Rows from block 12, named by matrix and row number. Rows with one number belong to one channel. Each number is 128 + 32 x the weight over its row's rms, rounded and kept within 0 to 255. All counts start at 0. Numbers have three digits each.
# convs0: first 3x3 conv (model.blocks.12.convs.0.weight, 256x256x3x3), inputs 119-125, a 3x3 kernel for each
# convs1: second 3x3 conv (model.blocks.12.convs.1.weight, 256x256x3x3, transposed), outputs 119-125, a 3x3 kernel for each
convs0.107:150168157121107103116082078106126138179169181029051110128152156106111069141120122184158167164130105123117126135105126106123127107132160130132112180138121152166203042058109107126159176145141
convs1.107:118134133102123116091108076136120146130150162108108093138131142152121115068069091101121122112121133131137113179158159149143131089092068091095071116122123132106097130130140078077078113100073
convs0.108:105105134143160156121105100161154164146141175150158163118116109163150166120123114134137115133122131144159127094132162185170131063066060123121099121136149165160124171193150163141152049103127
convs1.108:097124114118122101141138143139136174139113150141135133146137158179151133115120102159163145134132123125114107109093114148155136146128132157170177104117101106143130103108115118115118114090116
convs0.109:169144106128125131192173155087073092189180151139157151139140138150143134120135136136098118121125165142099108136103163116124145199190202145108113135135151117122104122127101129102090183159150
convs1.109:116114104155157184181181177124130140128115135185167172076104085098111119138112091118121134098068073155143132103074096080085092084082090139159171122124104112122125153138120149131131131160159
convs0.110:161128125107102071147149147126149151171178164140097085116091104113129120180108090094098127151144119169126125139142147161154154132118089127103097152126114121110118201217192153137151151170219
convs1.110:143131122133104135170158132110090102094073130132120107132153157171173188047055052123113079140130103109116116149143127141127129170156173104080110093098124193173173125123140127135154153132119
convs0.111:195194145145159185175176151116110132155154164134128159137118131140136098114096070146150157143137172090103100080054108087086112133131160113127161118121144109135150068078135081094139098070112
convs1.111:119109092123104076126126123141160174132154164148166146113138160096094105149111104173200194123160176212226196178162173114138145104115109160151130155105095147096095112129132092094076049065055
convs0.112:130111137074068066131133118179162124100095082077076077116104135100091103117144111135121132109122135104135142144128131112112103142120120062076072184193164173166163125137145072086093166160139
convs1.112:139128115131124112140140130173162134128118098110103133138152144124129127027074107146174145078096081131110143149143163118122153132121135079065084149164150081079103162172171072116123121138115
convs0.113:140127130093089092150175125162175172100113118148161156089092064122139144129139147155144129077116126164161151148145177161168145077042014154152120137175173171127104145169140180150113132111102
convs1.113:108109112125123122155168187143156169132105092119140148136132115170167178127119117137099108120102078106107091132116098180155163144153173126119109125111112157153153121148143118121083097097121
convs0.114:147127113113129132114094104164140141182152161138120097159142111145154149137125158107116128063105165133142140135170153138151134141096057125132107145167164104091071162182132120130127051039061
convs1.114:159131126110101116146140153104121119125116121108115103091111122100110119142145152129137153142124103128138142165153153162166169156160130170194198098093118128165169120112125085123138117144148
convs0.115:085092095098129111148152139103132088158119077134121110131145152055079106111094073134142108157158152167142161127072043116126104127121080140092085155121117113145142134120110066116121102170151
convs1.115:172181161151178156114123140132103134103098138174152142147143136116143133126128105142163155118148160178139118142149159108109088139137148104135116161146100105117074158169178138134130099125127
convs0.116:115116105151151136141120092102091098169136127186162125097113086125137124128113087125102103149143145169131111107073062152155152155143115123139158174162153100104127135142130174181172199189203
convs1.116:157133162132147144082090097122119144087101097082079098116133159109113097114136118128110118108105093149131124079080083118110139096094068156133125137108108142132145122117101148128117124122134
convs0.117:061064065134147100133089096039102137198189192167139142066073092086109097167118121068060041148125120140134126090131155089071087095128114118114126175151167037063103182160168161147124132185147
convs1.117:168173121142120168188186166159109106133128162192153196108110128208197173101104100116117103119144141129146128166188214171163182163175143079119117120136127201179132148158147102115107137136127
convs0.118:135145124123103101170167167096087087109098108140157140078086120104113117097101128105114105086114138162165171115121118148163173060097119174168182140150190109096122087081107119119114136123124
convs1.118:162169173127134138110143144164127125101104100129116123119103129103096097163171144095106107091086078158150176128126111108103087099101117077104129135133133094121132138141137164166171078098138
convs0.119:135125114165148112136141137107107079162156145146097102151148142088112108132129116083128174152155129087093099057104051148147154172161163088069080118093085153159141116130130117131133123154124
convs1.119:100115094093106093126117129106132102105090150078082114117141131105071057132110141086090105120103081099117069146161162121135138129137133117116093137148135080054092136140139117134114075091100
convs0.120:150157179130115120136135136128106104106116115125152153131085077151145142133122129176173147163182192116089081096099130146163167130140126102114092129127137070096103104083088111109120121096113
convs1.120:144137107123127140129136172194176191101124146111123152125138136114085076142137156117104100163202196115164157167169175164161178115104110133102096123122103089085059148155143156107144166158115
convs0.121:116125139165170160122117127139130118122126118183178189183194165071056061086101096124159147132176195142134154099128137084096108083085126141111103102113118098116116146119130161158161114117109
convs1.121:149142155122115118120100082129134138115109085088097101154151137158170154154176180140141150117115142049096106076065090102108114066101096132126151170147126136130133135134123131142126112112079
convs0.122:088118125139139147173115090217164139178133097115144155116101087105084109168108102098156174103115140180167140062066109166133126170131110101096104160162133162178147127105134086140183134118115
convs1.122:144133129125105091115121119183169127099106081090109197173192190091108113129152122142147120148134114121111086100097105186158149093126119148168185146147118109120093118095100123131123132155156
convs0.123:122136151113115099132130125074067064127109128129133115013018063136104111082109106177159137109094099144110107166173178121119105149139134149135135107126146133154164118143156121130108140132102
convs1.123:086120118037065085208190169152143161137105090141135100124160131174185178091128126168152139145169148142134159129141152132115106137137139158144166130100110126129119101111136077135158098123125
convs0.124:051033035136152142070081100137137115122130114158138134150162149094103105160171165139138131131139128108096092119127091119108120102098104143153139156142104144126111099116127135160146132141132
convs1.124:116125127110107083074074073114131137126144130145122103200188191105078053108141131152175143143147152110104104156174146148141156140127093094083088135131146072100105130113106121125119143131132
convs0.125:114109120115100098155144145065064100109095124108135121130124128185162152146129148084079071142131138121137123085092089105117145117170153139133141136120137096090069108125105177156133074077050
convs1.125:186153151138128117131169151169169168131077053140129134076074084130129144148166190103122116088108108102105111104107087048047045140152143095129139133135117174154157223196164097117143130159160
convs0.126:141169146144159167127161139171185160136162152173162142176191171102107098119113096185174162190192169176187188105131103141167143059068076115120123168151141137099121115113149178202199124125111
convs1.126:084082096132126147094081079085091089074042055038026041121099111103101092152160144157165174172148144098090093107121136128116137128126121078081101065050110097071109123102115103097124091085115
convs0.127:186173167139109095156162134130114118161146144182192207189206204153142116137110151146123147134124131044030069076082102086087093123144147140141158086101109136151143124112121173181163096099079
convs1.127:111107120160141157163148142063078102110106110140136103079046062115102100157150157110130137138125122156162141077072092101095102094110131099100130117101139107084088108092062127135139122129130
convs0.128:160138125153129122123119137144158149161145131147131124130135144132113115097091095157120138143098104133162189162128120087083088112140128114062083157128120126138133174176147115128113123112084
convs1.128:068085121100116147136139129128146156128150162132134147124138107115119105117121122123131135127125120138139152095118124056066079130138148142158128156152136058086099129111083101136141112157138
convs0.129:177193196118122103094092092107115121095099110119133139139151147095089086132092099226236202100095115125155164148160144124117124144187182112127125144154158106113110146145150107097093069055072
convs1.129:081094107125116144139111096095134117175156149120103110129128130135121109175189206084098089175178184168198193146148139115108120096074081148118123110082101100073112112070108069096163095112113
convs0.130:104120135106127140114153137170167155223211155210132060190181134170141105125087054123090054167130119137119109162137111177145129109106173141123117164124092096115125102126129136127113047111167
convs1.130:180160094096090103110099108159131182156155176136120125108122157156170136108141135142165148118151164126141131151137122122115119135136144176168128090093119167151181103127149092106124120174165
convs0.131:056121158100115117008071100115078101141132156143158139144149171098125127111105116114131136090107117097090091138100101069084082101136117200180135103051071112087067166149091128140152173201240
convs1.131:152132150134121094165143158153097128187103146206142203148167154141180194160176182073091083145166135156200180141122127168145163212187200039133157127161148082123124105127090128173139129144174
convs0.132:154160186156171200144135135113140148200140153106094132140138146109097128105074135097112103076122165140098145105124148102127155158178153101083072136102143110123161138124067137146150080113122
convs1.132:184167163134128139136126146125142168105125168102117113106105091141091087143132102079065052136104124179181156123111099080088094086099096107167168092083044163145106147159150114129159070104134
convs0.133:132148153135162176108143162127164169134140159172200168152172187126160161100116101152169171151147146164163135103149179128143141113139145180165131152107115178097039114089070155130115169199188
convs1.133:133120135114110120109108084090116121118114131119096121129142142134119110148156159082128173123113151147148132066066081135140129118122111122185202153140168090117161098071072106124168101129170
convs0.134:096095085079109100129098110069126161108133163150138128116098113124138117085080092114104062128170141121141108076117129117096130044038041161158157160106104162133100139193182155195153141148117
convs1.134:156156147150155145223190161141118170102073127174122159133184163169161148129133106120138153137166174137166163100112105164175162160160159085128130113158167177199171122167158133163145134123124
convs0.135:063064084099125126088089097096109105173159157129120093142150172105087096105119113129136166090104099120121100089085110110120134086096087082068094129154125115148130084086065103148134081087113
convs1.135:103109111129138148161146146147174149157135139117116199140179148065081054179161148143170153167165157085094109138137148146150174126150156134123112108141133128133118125146119133113114124144174
convs0.136:082093122134159140129139131141143178073084145115148192145150223079138177044113163155148155092094127137109129049135148110148165117124123084114127087120172083104117143102102103118149082098127
convs1.136:114144162131137148111125153072117125096098114063071116121100082124119108134142122091088114095101099087099093107131141082073083123113131067123148062115124096174153102097115148168163099161187
convs0.137:123142109156131131142114096159147133114137147116143154096129112095106104143180189159159143109115154136141154112122106147170142132124116155136146140169177085134163051066107133157163103098100
convs1.137:138140145086069074079053066132108105129081070084105112102099088183194159058061063127122139101111104111108133102116131115129119174153134097084105049049069103124144166121095125080098095106137
convs0.138:098133141151151129158125124118116127119129115114130117101116122179161159156114111046057064118122106120126136164159166122113134101084110153139114125152147086107102167168141085100107187170179
convs1.138:234212204157134119186148141163141170130110106129125112116122097106101107113107120123128117100082093183183183133131129096117129115139142085101096113132092119095050116112103132120103053051061
convs0.139:100132138155139132145114133128137126142171157185205186128176187158150108151127088089081095162129067145157166178157112157142129148154174153163138119091085134121117174184149077110126128155125
convs1.139:098106080120124111141116108151152166159136155158123101119140156076083117139132123137127150159146149172183180121116125107097073105114137160135124084099115129126138141114112136123113171136100
convs0.140:107086034154123095202105042094117102146165103121118108081104150148131110202151048097119160127149107134121069168110052188118039174150151145152134181131050132114105098161177091113137148091074
convs1.140:117107102147137102140117102150136168162168139111108158098092083136146115166174142143145128131141146164147134116083065065049065127156132179145105136150113115127085143142093165189109149162093
convs0.141:145150163095092078107144171184166180152128128123088069174121090113124115102117116203199159114146125075103111102088055101088116098085102064040053133126123124108097127159152122116112122137110
convs1.141:153118122102112090103099111167136154106088103125143125131140141106100101085100118108117096126130108119137176137130122142150140141136125081108119160139125096094098125151134103113148123133152
convs0.142:140114109119082074132099105133177196122132160165148126180141122111101148109102164143126102075102116140103123146143108117108103131113105109110152079123156126122141083095093130107107062109140
convs1.142:110133126127139155187173188095150147085116099118134166156124114137136114193168157137141139111121108100107131135113115105092104129171183140134100132161094137163152122109094180210175141135119
convs0.143:099097088158157166048045082157099095155120118177176161183179171097129145108100113110142129100099108134071083135141145107140138141134126114090112132112121134117068180176093105155108125175125
convs1.143:139138098093116116165147124145139109145077091106084118148115074168170142171193176071076083116106124112121109129128102167174139179197179131173191075115123097071040154177149107113079141151148
convs0.144:138119155125123089122122111074109105139144121137105111133110132135138144166127121100103126169167148085087058122123133151155152136136141104102092126159181119059065212197161098096081173225178
convs1.144:102109140132103077164141117101103102130102095117125120126129113144130134029023023148135144140122095125134095170177154093090107155149145104102106086130131136121115151146143059035069131116115
convs0.145:108097081194157082119094077135131112146169132123130141127123111125106143174149114142158181159120107121117103154136088150135135125165148166192170181156138036123191160144140148128135142075091
convs1.145:087095075123134125081073055131089110143156128091094081056068091116135165102120132178177143138123110087044047138135112087087091140154120180130075105098080153157113135127107133142086119125091
convs0.146:167152114152134063091092102143085110170161146139106107169149153131093089106068043095083102197167148142111078155145132141110141150185211128132128068019070151162159098112070097100125186196135
convs1.146:146180148126115080169175146098066099165108157161153163122119097146116096157161143179198181122136136123123109134153150083067052153158153115175159138143143173179120123150155149162167086137148
convs0.147:098125125130123140088093090169174155116143142168185164170178165095110072110099095097096092178158167077072081159141138151158180134150144092113117110124124112133092098105099139146156106120124
convs1.147:160136126123132129115115145153110100133096044148173149112106098095092114129143152159168171134157139093102135096105105174157134123118100167132116151152158115117143105080109142174176218224201
convs0.148:155094069112112131104131168091096118093128186104120137108111101102124119093111142122123143065070121074094171093103133172165130166165167080152201110131200141114097087128170167120051094110124
convs1.148:036074097078102132146144145052089168092108106154127101110101111124134122131160163098118116133120097116111113115129134071101123133093097105135173076107113077104092169170145132138132084132110
convs0.149:148120100101082104090113123151155166110132190151152127158116067125118116079104164117114096080104111082121132160151170170172168134114103084113175140131145119133111118107136153161097111128160
convs1.149:113104121122118147085087118119124144105088091099085072143139116140148130170175154113143112142148136083127157071099072121154119150164115118136144075077078098126176164125121137137116138141153
convs0.150:068102084130134139093125138134116113131149127133152096163146141109107119086104106103101058141143111075081115075080102106124138122118152072102109143160159156167166129144117174150147152131138
convs1.150:163157125081094095102122106189194162149130105123147142134126125166174148137176168148148124116112097141131144157188160109107088093095103119144111195182145082086071143132142124132116130160156
convs0.151:053125143063107097085119126159170210179197204143152157127119101104104100085127112188131111106112121142125126103114056104110095169187182094114119150129104071110098124124119076103158103143162
convs1.151:143148141158156142177167169100077099087096096147126113138165155129133120080081050142146135111108137128112116130133118121121110072070080130142143099081092130123123176187190137126155124125136
convs0.152:154152112123110070143120091150190185177175149179143155174155113211141090178135083152135089144145140143128080140145119182165120105132119143100095162109087127133117150159134156101117115103114
convs1.152:083077084138136116132143159114114119083066100105118117134123134100124155140140121133121079134122067127150146123107118123124149155132152207166109138099122154125141142154144112115110122111094
convs0.153:115123097154148141116095096091102118092103094095106100081079092146148151156155175143123120155133148108095112124140168136184130072103084113134153070087115123121143127116128099068080157168150
convs1.153:192172168120117126146142148186171146153129117174131099087095109119134129083082090064030068124111132161157189124117108127125115094103106126131128178153140133128123049051078142121133109101101
convs0.154:089108146139137116148115089178176152177189146129147140139149147097117117168155150159160157112113105119107111080119148132135150156137161148138131158133093111112101144135116132165154098135125
convs1.154:113137138176155115126116084129123087095081111106091155158158180130155148125143128094138127140135120084097087112119092155166178110110119099116143065117193107116118105126164125148152128117112
convs0.155:092094067139134138136104090111136132208168120155151104158140118169087075155112113094104134185188151129111109119089099131104111103109105176155152206157125097154152162175131072117133068136168
convs1.155:133105055201169141161146155139110111138136213134124184119115127117146115118111111162182185149160162165162147168159084113112088136145134196177139116119112148126093110124118133141141116126110
convs0.156:082156179084128143072146180086120195137142154205179172131140130120176148111139151086062031151126107178193149156195189093102125097130139103129152083069053144111119153124131126108098159181179
convs1.156:153136121092095085096117148064072100094087091093068055183175158145152149145155124074116134153178177082100122096117112157154138149159135098128115113163185125134157083065103068095168037081144
convs0.157:159155157127132133076095110127135136125155140130157160173156153139156158119131136187161146100099124030034028094116134095130107141144123065109135121151144147141132061103098144138130126105095
convs1.157:098091079130149142194183186100120110118114109121090121154154140112127129150148140096062092120117140150146136085109119143148143152165168135093106111086078113099136073064092092095118090079104
convs0.158:129127146150140152130137143127150119082112131074125114120129137144131117097068067110123098130111129101076057152144171120116096119136173126155155092113149139142133087136154145133138185177147
convs1.158:100111104080086093125122142097096093149135130140175190141132112186204204085102124135140142095116119145142165133154145104085061160163167096132158140135138072068062141125158154161188064070067
convs0.159:203129076153131110179110107108100079131138144133136117120105102185140100136141121100116166123147162127150147158093026139108094167132083110120126144178157168159144125135162117078096121110119
convs1.159:101100110139140113136160165137124087126101085154164165108115128075071106125133129190166152132095080120092095157141178156132141143143139167132103139117057169134125163176153099098058144138124
convs0.160:129129116164141113054042068124135120151199216124153168167138102162122087124130142160154130185146142079073074116087056170178185175161175118095064165202182059095115089128135124121084155128105
convs1.160:099114134125127138128140120141108106109111100083090050135142117076058077073094085132118141142188181086090132137146135138131123103063033109116095080115095117139138155170182110132094188195154
convs0.161:128104092147152149106143184092089103096162216155146169141147139111078105143106098136108083165122079134118100097093101108140133107144185154157156161124107127100089085104158196110050097085089
convs1.161:063089099132149148088107090072081127128119096145092082146167165085081087168191202105147155131140144113089066077085100118144153140109112139180192096126179093127152109099125057085153092152151
convs0.162:108098069141109073155103068133101105165124090136081079176154143152121124167089054115135136097084083155126100112131123167152141166158162135099080134101067123174140163143117103109097119103139
convs1.162:159185168102120112182188179163130106142173202117110161101074095163184142116119081077085084087098100186163119103107093143132108108120105164181081093129114070080050116146119161196136129142123
convs0.163:099122168105129146125127096145151169153154133146156149168156144144114136113108119130137138096099096110100082144150145139121129136144143135091071188134081144114112105105096097130151131149194
convs1.163:127124114120113074115106110129129171132122152123110111129149169141174156148181166085096142101101117116125111135142166149164173150166142128133173129134182105130145081066061079084136075106131
convs0.164:093114096099110108128135129128175184146134132146108089192113064078110117053072144212181110162168152083112137156124133158117082147111107089120175094105126163169154110103087090114151034113161
convs1.164:159130120162153148151142157178168170126108105178165143143176159177190154099131157111093097145151140137120114089120093113130122132149146152177119160128059134133121186186140156134103140156159
convs0.165:107098084052063096102113068126138191111112098125116118144150139099126151043090142140137112109132148135149110110160184119152144055065068094103156109157142065093070135123114132130128114142166
convs1.165:174161110137119110119109139091066113138082115198148123138150090172184153137151140067068054085116099129139127158146121156151164191188175116102112092103077107141130133156164171156155080043139
convs0.166:167188174097133138081132104156141148099107146087080121116083068146130165126144165080107087142139130122117092111128146157143152167182188076103122120133141059048061170159194142133170110110094
convs1.166:116128101133141150109100083126077098158130107113097079118105095140146125113122120098119107137142123056054094172163148127135131124109101098126132103128131154154131151149152166155162143120131
convs0.167:112101095122146148163154137144148151112105103143161131125114122124129153117121132130112103110139143200211179114130159151171149084077054185180161063088098091138126142139136138131120170168136
convs1.167:147161158117106143089121121112109108165151096163162124151152120116114105140131117121144103127121087086088060143132104217189163129134133069079084134100067141151150121146138119113069056042066
convs0.168:109140112184172128176125067156158094087129137071111135115098089089107111122122137097123138124115112068085085188162126179152121157155177095155128119143134069081079034135207035132128138146138
convs1.168:102143145130101073135102094135106093173153124144147164123143117155194166122146144141137088133110091112118098056077059102093049159179176140153161224255205177190107158177137162161108145158115
convs0.169:151147125106098128134136149128149148147162159129112101104041051095098130145117127051056073138158132130119143119141140124139140159174169088098114182172166123127112173174175144133128144132125
convs1.169:133137149097088088066074109109123142109079069112100092073092076102130112130086101104113120098078090073044041075061074119122136115105092106106130094121131180164152133116110104093108101141161
convs0.170:071076093093096131122078144143166160142143134161148133152127107079089121103121123137160132067094096079084107080094149132134115106093121092092102172153135137124099152120104113157100169190128
convs1.170:112139126131152139163132081170169144146099105111110107155162173098077028150181202162147134189191145138127113143165138169207170138165116131163143095135142063115100106123135089106113089109160
convs0.171:103086079078090101108122104113145154120142144145131116106085101073125166093090116171167094112126119125117113159159145153110096121072055104110132121127157080047078112133099109164127095149115
convs1.171:139166180110140128113131129164127138148157138144113143149154119179216188183206162156107113163124120153167151084076057080072065138134142115136140166204168140177113167166128140166114124117051
convs0.172:089061080077080117070122151086048086094112178085092138161135136125095101132119097161142088130099061115120130110101118082127146076116153109097121119090101162124081113110142194144095141101110
convs1.172:124143120109134130147156134128131121131117090178153116188211192154167137152146139141153135123131102082128144100105103139155137169163153150220214126187203122155181048103144110153199088134148
convs0.173:123122099111119124112119109120149172122116137096109120145105051074104160082134152173178153077123187071093125132130138200167120193155113059121128081160204166153115089091112087118143074120105
convs1.173:179149111166150105122098131166150184133081145140157152185195149203190160107150117132118152187161148095104108075086097150178177143131145156154131175158077155137115177173113189152077138150164
convs0.174:125108118154129113093062083176163168087095122145132117094084100106093057157148121165153125095084074110128141133104083130100100073084112153114089122130108156129137116129111147155117155144110
convs1.174:114112133073105092166161168136128143127105130143125164156155150085111116168181196143140117140150140090131130122133126095098099103090104191183175157172163118136162130126140131129129117130120
convs0.175:099142153129130160122127106115107144073078099129133120172170187153129133145130112132131129181152136116073054114138127097103066082117099147152154103082088183158154146153116126126113114145152
convs1.175:127130152138162147197208203160132137078067100125112118176178163156148133136129123147113125148161158145153167126134119143122108146133139097125133089100108113116144076077092152135151119112133
convs0.176:065057060136098104166104025124122106178144094164137100121140147109128127131157144119157167084086101168126103060110090150106083117095108166177161160118098091144164120109087080141124075093079
convs1.176:102115117145154123184176201091081086093141177107132160146169141130148148139157135099116100155165152150147130114106099119122132138159171114116129130162149129137118134173145131170149097125115
convs0.177:137108090144107085153133111101117136133123151143139135105121135130146195057111197137147156119138150110119156118142182113139176169158151114145155095125183088105099151120088130101108106120132
convs1.177:068126139110134150115126136176156183098128158156168169094080104174188176137147159084118124118118101126155124126146181054073085096112123110163164115110127162190174179165124130144158120147165
convs0.178:127129139110125136092081106137167150139110112179148135143138148129123139110124118112098095143149146122114118150133144146109113125134131101104097141131117158160154141144111127102136121124142
convs1.178:063094124076098103140153154077103164110126151107098082183169165081093100106115109125166181165173163152174184146169147133127120112127120163142143145122111140140153068064064138151153107101138
convs0.179:132129121140160123131133145140139152136120157181162167155161145139117129125150120111082046121134109151154169125134144108125137098114145157168144131125119170168161077078109169149151143116071
convs1.179:092090099124130147177162149145100121176146143170179160108115126072067087114111105164147166171164181136132131177187176099089107100132129077080065144136129206176184133141106128092097146110091
convs0.180:152167176110132161098167182176172183120154155117117105127159203127127094046109113115116122189129090129113120130143165174171161189154114119148148073098115117089091107103140108101103145141101
convs1.180:161151138072095115096118092116080039136122090090058038133122161082105112124130138153165162109132153085110144070086068174139132126124123131078063112088136084122125108062101094078117196166171
convs0.181:118106127121144127174140121153165144150129115146165151141147130118090073073057054117132126114093086154158142146119108163134086142151141125113120126119108129123100176198158112128128128128141
convs1.181:089100121133121119122103106161134095156139105067043061104106125122134120171183172130161150155165161125121119122111092100099081128108103152154125108086106133117132169154116173166151139133127
convs0.182:105092143098123149113105118105110123123118101151126123082095124099108127155134143176139133104109110156112122016074104106122142053086123192148110174147137151123150099118094118135142058067112
convs1.182:158161174111139122114112117140149155062113088080099115136147138088121141162161156122121108156161166152167153139152120119130139143151145043088085115135158114168205064093155067115169070109178
convs0.183:144176177089105122104131144132142163114101131185162153103102104084090098142138164129123138114116139171163154096099110132161180142160114075069068134120099124115111161166164154165108098099119
convs1.183:120116076103109112092127122104073046150104110148126147160189176136139114177191172120113119130140134118113122129149147174175168063019035079104092116140174144158169166131140116118157121097111
convs0.184:132117130169142111087112122134129129140155162086116108134145167084082108127096088113126098134105095104076061075055076094092096140177193140105082049045082146159148106105104127117099127119130
convs1.184:126162154127138140164165148105076116174176149208203173124133135151121099152153167130151160165164156183190184125083099097091089121157163215181170180177183099129142114090084165145161090099085
convs0.185:103077093135102072122118118122151162121143130079106160115110172177113085160104114132088077174143085167183128142127140101105144119119127139098072168125112061089094161129113120106148175134088
convs1.185:147168173107106126180175156156128099147119122120130115147150149129140139088130128166145102125119115109106136155159153101110120099103130181180167167184185135159157108125146125168161122154146
convs0.186:135135152146155173098131111105139153194168152163153122076089065149137104119132126188192177142133124151123135097123139132160154157151158117131132145130138136141165119108113140133152179150118
convs1.186:161166187170159136137123142101101138163141147116099071122145129118111116137148139076080099126153176089085116134128104135149148081072015101088095131131160163136162129128157069052092101087144
convs0.187:163173172165172176116093103106074081149130163127122130146136129155121088164159104147137141127133123148107104087121136135129130164182159135128128138139141084113118096102131150149157103106108
convs1.187:118129140137124149108108074045043066102082083100091078116143140081103133128156152125131142124158153123128132135116128107100093111103089158149116152140142130107102123131122160166149117088078
convs0.188:110108109185163175092100128087100114137158143156126097120106112109067053099101123149131100135124109099092085102090082115099105117126144088077069100087083134129100169149128093076071166141142
convs1.188:097088105141150132141158140100081077131106098170121142137141115132118112197182171114134119143152136146119144126123128101121101132121132099103091143190201143152107079117103086106117130156156
convs0.189:162151143126113097137115072131091081185126136151136129189161159165099147155152155068076080163127113151126114111099085138138120206198222096100133109138152095080118110122127174151130130109111
convs1.189:111134130159139125059086108115128138116105122150159171106112131068081092164191185132118134107104101129110134114109100082099077094088072091091112179170146170161151154136105105138159077073085
convs0.190:166128095147146148107141152127142154177173201131130146177144127139101095164121097111132161157146144120129143088096144060055097129129125120152159165177155167202167133134148119142177110098073
convs1.190:130162138132135105117145154164138092163139124098088125150206211076095099103109113122157131100120167177155120117134123130125105130141117120125102188170143190176143060111096073084084142139137
convs0.191:142130147159177137099078088101123124182168176148150149216186140122110126112085054173183151182163149105062062131151110177169140102097109067093083139113127085106117060071095108121092177193160
convs1.191:077104104166140135177186163109116131102107156137119124136134124119110098147133140091124167132122113135140141148164179075072098130133140111113086160154116117103087153160156085093098096098057
convs0.192:116131157162129129056054066177186195122138143107117154092096102135137141117115117191188175137105096101091067145163160136139123083063076072075105142138162090081129104080126065060109135122125
convs1.192:048055078116097119118138125118105126162163166097086078174172167156162145113125116122130115163158139145173187126125109151150156171153142081061080105130124099110081120123136083071056147136154
convs0.193:137139125123117093138116096096096094143121112148147133143148155148154118201172127136134124082091047138122121119119092141150135116113115140115106168141092135093108140153167147141121172112126
convs1.193:178202200116142103134171166101146181128137147124113130090130164092087076116127132109098087081069108163156148117123137105098100134117128140120112174148134120118098091086067157172129153142101
convs0.194:100065088122134111097115114170166124148139137075052067128104126118123118097091113116148168130117115087076082070098074134142146174167159121100099089062076124125088128150145138168174063134155
convs1.194:093126122073097082182160151147157128132152177121128145094135148126098089056109084125135125120088076088073050152163156173143165129105097143133130069083084078084067133133116115136139111124109
convs0.195:154151138172140118139120108152153137085086115172161185175197204101090115121120129156165170135127148125135136110105119154157133062075077099122141124129172144150136096122125150139114119104072
convs1.195:119107116065079100143143135117107105106114098158150120121137122085105102195197164104111096102069084160145147097081094158148139108092103142145150126097105113119143107095094093118139099106089
convs0.196:145127128105113098090135110165178167148150130144171141119147178162161169079100113108102094134121129064091075136170182139159141121096085157163168097109104180190182130170154104114094116126132
convs1.196:052084086090096096151161173122119126101106135077072087122126123125164142165179158107097137136143140178158168120131129063061084136149149155124140120138126123130136099074093145159170121131141
convs0.197:097104099125152162062057060150151124159126119167141109104090068158163128143168150160134097165170164133131133098136137131126116095113132137127109107144107123126128160174174119129123136121109
convs1.197:145117108159146127088086077086100104128093066152117088095125154100128176109117084095056079129145153111132160164139138127141161164147153109086154112136153071098137063081103090056093101087129
convs0.198:177195188152137143155162189149110121127115111152152131126096084130129093038034061095117098129106116147131145125137152108138181125151169111119150118115087128103115137097100147123104127110123
convs1.198:118117094147121102124114107110156182112122117104123133146127120112116097193204197152175177144166153127158155131142131109130122127141146136128154150174147151141139118103107120166183093106123
convs0.199:151155150132135149151136148118134118167179176141183164166183189092129138048063078130130163142154136090090099031082059087134133151139149079102124103097102120123137071100096094121138104143169
convs1.199:149132151160151167116096098121129144143139130107100131121139116135121084144153134186181171161141179105108139141152150085114116121108122127139170106108114110093104158118131158166177169147160
convs0.200:156154151174164151099087097081116132157137170111160195080108130114104128053091121153124143118109097102107092162138147137157150149142129160139111141126139087112154118148142140159204199162142
convs1.200:134153157129128133076093119132118142103097119116098094103113093175140120079103124092136153099123114121138094142155138133129123166112114106128133114107068183186161098079078111078076114099063
convs0.201:093098082124129135118079044083112092117155134139184166110166161102133117165128098133120120112116134182160116173151149101102084162166118132126124166161160088089079038129132137169140149172152
convs1.201:108133141188168146180169115134088079130117130168148200140156128193196145155190160127099096113109133154117119107105081084105112139168150067073047125160137128143099145176133146155125149125090
convs0.202:120127146153169172127093092171181183146148161125131128139159183127133118147150170135125104187187195129144134092120117133131137104134126108116085134103116118118121173170158179198198174190157
convs1.202:097108085178197168059055069134133135164143097108066050111097101093101094153165138145152169156166142085069094118110088099132126085074081103094115138109134091085107071092110142130127132119121
convs0.203:123137122088073091102104105169180158121121127190197190105102067134173197121105132134161141073083118132101111144158172144115119113116134127156157085090104188192222114118093158186148110108127
convs1.203:162143159101120111131119105141167163123135124115158123102115096166147149101136146094127095094106078124143131148175161157149142127149113060096043138162126120131137128107101147143109121119149
convs0.204:105112112123119132087125129134131155199196162146102091151127107104096119128142139126074035166135118114136111163135095162101092142116137088068079124128117143139113087106090133131115097122125
convs1.204:185161132120111097110152164155153152085090110116137081126123116136125138055078106155132123134117114113145164140173166109111116109117111126101089162131165109085151144133121117123137108151156
convs0.205:120130121115126110119158134144152149141119119163159125116126111090105112138131115123116096108135130188141138133117085123118133130122135122127146102089117100108137140112126107112141134146153
convs1.205:202169154136145130083072076170115136196133095191158126129143149153188163138163196092116130102146166114139114077073095094103089144133134129174164164119081164137080160158143130130130089073082